From a checkpoint of a small image classifier: arch mlp_mixer, held-out accuracy 100%.
Rows from block 10 of a small image classifier, named by matrix and row number. Rows with one number belong to one neuron. Each number is 128 + 32 x the weight over its row's rms, rounded and kept within 0 to 255. All counts start at 0. Numbers have three digits each. After the name is the row's rms in percent of the matrix's.
After each neuron's rows are labels from the 100 images, of 14976, where the neuron reaches its largest size: "lies over" is the class under the peak. Only what is clearly more common there than usual is listed. The data: rendered made-up planets. In brackets: how many of the 100.
# gate: MLP gate (model.blocks.10.mlp.gate.weight, 320x160), inputs 0-79
# fc1: MLP up (model.blocks.10.mlp.fc1.weight, 320x160), inputs 0-79
# fc2: MLP down (model.blocks.10.mlp.fc2.weight, 160x320, transposed), outputs 0-79

gate.231 091:123119095133117172084083181100137093102134120147111109082110142064159160107116181114148158157131127118073064105136122120065101156183127132142120115132164135053096095147179094139075118141131123137081097134092090121068100183128122098106123160
fc1.231 090:184154162118145182170119085156114151159130094104137101146105128120167075151191150090133104174122139189117140171116115112073122121123170062123130114103110154114138162127120108140098134153122123136189139135106135147106085150091104133113120117
fc2.231 078:174119063165110065171080182115127074143179131130120112190127067113137159122115076236163133104114145085153108093107123061091173137182155124133129130118067154179104145111120165095067110110153141164121095152089139128113118099114132126141141136
lies over: planet (97)

gate.89 096:115057055163131125069160160165150107090150121157146140083097120077110102114101130146113126114128104072096151085104137167099180164129160100092195135121075134116140139180101128116149121103155056173125146116109192106112121088155167138062136119
fc1.89 100:113090137127167098122095148107138154149066115149137117127130102106079109111115120125202172136095152147169118137084137115096149075169080159116125123089126101049111081153144087114145121125091115164126153139139109147097126105093177129139203110
fc2.89 105:190164088109122160116126096150182140152159154158164130164153118174123142091140131131086073061089143196154143144251154134137127140118103099156157135152176178132134128151143064138161113132044101114161093148136048140129123092168137128139129200
lies over: planet (80)

gate.188 113:197139081094076122090135184049112166110144107092115094149161137190137101158148127158106137136133121096145197101098132126193097117179122104141168112155153114149107105062088123128186161138124092096176079133145098225142136129083166148086148113
fc1.188 114:101181112168176136137124054094201126126148054125138088160136114118089172134129139174110187110136072101118132192089041068114107107116125114122153156115097101099172132128147157122144118136150139163173116116159142161086093138093112089134105185
fc2.188 117:154118089133154135079079172137155137138151130157134149200109138175140116176159059132059152128147111152116123135095178074153222146140146125081141109165174154121113082145123170137095122140191180114124101151145113112135094141100141183132106144
lies over: ring (79)

gate.44 108:157133134110069120142136125144121109131124096152108098149125139129110168132140105152089083116086110096125119070127239116199158139070102108115153142159110139104137109133152122148120183099118104126166096078162129160144119222136192083065185106
fc1.44 101:118132111134118134145158175112156138141131167151102118101125104098099137131153133125089173129090113079112141187103082130121139176119103125107140118106110073135164135150130166097131184178131075175131129133140162155144113085080145201194116112
fc2.44 101:100170195167108164090171165092174142132093122107104101069143123071191130106120122081099144141115090095190124118149085141146106112091167107174124124114170122137075143117132083158133157107077107143177120175093166133083110093125093133133136093
lies over: ring (43)

gate.39 105:081150120100129114046143085164108151097104186151147075138169146093192123102188143131124116087114160149144070128110125086128173129121174155136110148122157197114091175065114084167122149097147062109058123111126083110136121092138139193089147080
fc1.39 106:156095098131110118107108213162126137134107100178097130144094137179046126128132138122138150162158122101115092134130128085146089104077115134113194081088140068092146106133124177118100142153100192206148100126125114171112167138125128111117068125
fc2.39 111:124165043062123074135138088140196114113154138144131124181107153145144123108101127056151149129082110175130111093150135122100172127164148076133090136141081181143168150157144141089108141122072121133072128137096107141129143207139145088133120148
lies over: ring (67)

gate.265 104:144150075135093127094126136153126116089145107183074154135132104164100176118104113152108144114121085089097103072135239168157165201095110089132131108188082166110124082106175140146125116099148113101131110067172092153108161175134192082104178119
fc1.265 093:108124187106116119157145201103092128118154194153153089111125090109117117133119174163155135143099126115124091180122117127152159121159141187101110138122138069107157161168110144150125198149124124175105135156109159125135113096075126187193125132
fc2.265 108:102169123205105164118143148108215111131163117121101151069118155154117124124114117072089133111111094167172137131157088130120149123081127053153097150107160147159094142145119131205138145115050127158176108160120132148084112092155125068105138135
lies over: ring (56)

gate.220 098:165093068146165101000112123124106150129150115117113148174160110065077154124115141107193201095071131111130152097112091148086149203181102125106126127101111145136145138093130128178150107140114082200128132175132112118142130151162156146114123122
fc1.220 092:179116073134129128027123113114076171107130119133132165164148173049093130119053154125124143134139120173108042096138161186038123156177097124100121147076131164158118127097134176141102089107123101119098110108132114143138123093114108114157142100
fc2.220 098:180110196115152124184101175111157134147106153084134162028120152166142168109127115096058156135147139132149156156123133117157094144123144135126169124140098146159152108132106129083114121141131140169221099120122106129174141156183110123121172066
lies over: planet (79)

gate.60 108:179154164107113127148066095184149106120127090089144122139136151155096121075163078191115076139129130131167121091117207125185132125088091122168189122152143157069115118136162100122140125102181142085164103133173152142116152180138134066085157122
fc1.60 110:125126115105122149101182130110191115134120177130174153139143147123078133112151154070143159121102082100142149183160111112088137133164142179139106098086063093193133178133122157112106160120109087178109130196105114172164141100173094137157104116
fc2.60 114:127105116107101114098129166045184175119147093092121154106134115059128121123163160122119147134126118176131142127121153125121138220133152077111129089093215111170113069108132109203094129150131127119155122136114136132126112118113140124095130098
lies over: planet (46); ring (39)

gate.298 106:160106076171089137117144154101136092120155205180111190082107126167131153147105165149147168097097129126134092072107154179120145154148127138077156154146120120119134107162134131145083152170084095132097100093157140150118175141155164127072041104
fc1.298 093:173138115126127144167128126127144197127144073159137162163138132109167099144138141116128086124134102211132106148105098153120116180139148092112135136188146140148139136080072151070077140070130063151153163131210147135182098109143104129147086144
fc2.298 086:136119081125121099173132159141099141103084039125175087061153150151102123100136118236151153133104119113116119031158082167100123128108142112135094136123064112100090159088113125134141134176142116129172105163114184158090128131097087105125128068
lies over: ring (37)

gate.292 099:162097136132105135116121086162162129140113088060108148070107142195169067149122128075101145155129057123085155105099094126118137157106122053160133086176105124128103080212099133120143119108115128148126133084094122167156127137132144092115189121
fc1.292 097:077122119134126200107113089134145120111181124123192109105131145121141118128122107087095094134085076124141100132109111190126159143079153060174138046170103117089108144189127122103083124133110176074110136115014057096141148182144102111125181151
fc2.292 096:155137201172108000190154190093122119156118103082126161143125150134153123145121145145139110119159118138173137063125150114096100126106120196132151113113140128124139116106119155139149089121118157133130135141222160115160128144137149174152112136
lies over: ring (38)

gate.222 098:104111132098139183169104162132126179132044137175161152095153137197118080152169161157089159131096133166107150099091114094111061120068125195149132132144113121103144211171096141127172202158111098126158172083103127125172060109108060133080142180
fc1.222 101:128132156055076120106115122129105094103148145117105137144139168135136158238124111128116153177101153166108191159114166125178124103142134096151142118119121153089147153106117162066170139148095167079085097120136159159146159085114104127148116158
fc2.222 098:119124035090126079188147094135130125124121141124121080116151123132144126105124162144131092128106126122089119018132167135082154078104105124098154134164153119146130135145164102135199151161154108089210137120123106152128184143177112116113122122
lies over: ring (41)

gate.169 106:151129117104134112139069176164087136115098124093115135142131122159171094128104119169157146151090164154136095120078094084173149105129162188139133134093167081139160117107160092146171127129148176115084126153132104168108133139134154173098147132
fc1.169 099:069140170123165129119116071151204090101168079165134127159126135116101156137136125073165124082115108118098191193138109134120099100161103132142126142123148160107100108064176125136094116168115131128116140168159137134107100106149092150192158092
fc2.169 105:170108145142144154082134138124114125125107147142120185213115166113146164131149115152057070186140143067032149112103099135193099146148141087134107142156131119115128125113120109152119159130163078148104112114112158117130167097101144155172140104
lies over: ring (44)

gate.98 108:058179170117098129150168103141169117093170093070131093107144133178131102134089159180076109112151114100087102087121127129112122088126073103206142111095092086124144121184129122052139140140156166129220148118111055156161089165131135087151125179
fc1.98 112:242084106127110113118137106142119153148105113174152141154122100133141111105081098131140160164151151120161142112167044090125149114098119150126154156156152121176141118089122157093119047113087109066135082115181120132075160150103153168124113098
fc2.98 098:163133130185179183009114076105138124128119113091155126120141140135162098122113150090109099116116129091116137129069142111178133132147125074116105135113046127133097142142139156102146126115155209130118159110050120123130121092178122120145095141
lies over: ring (43)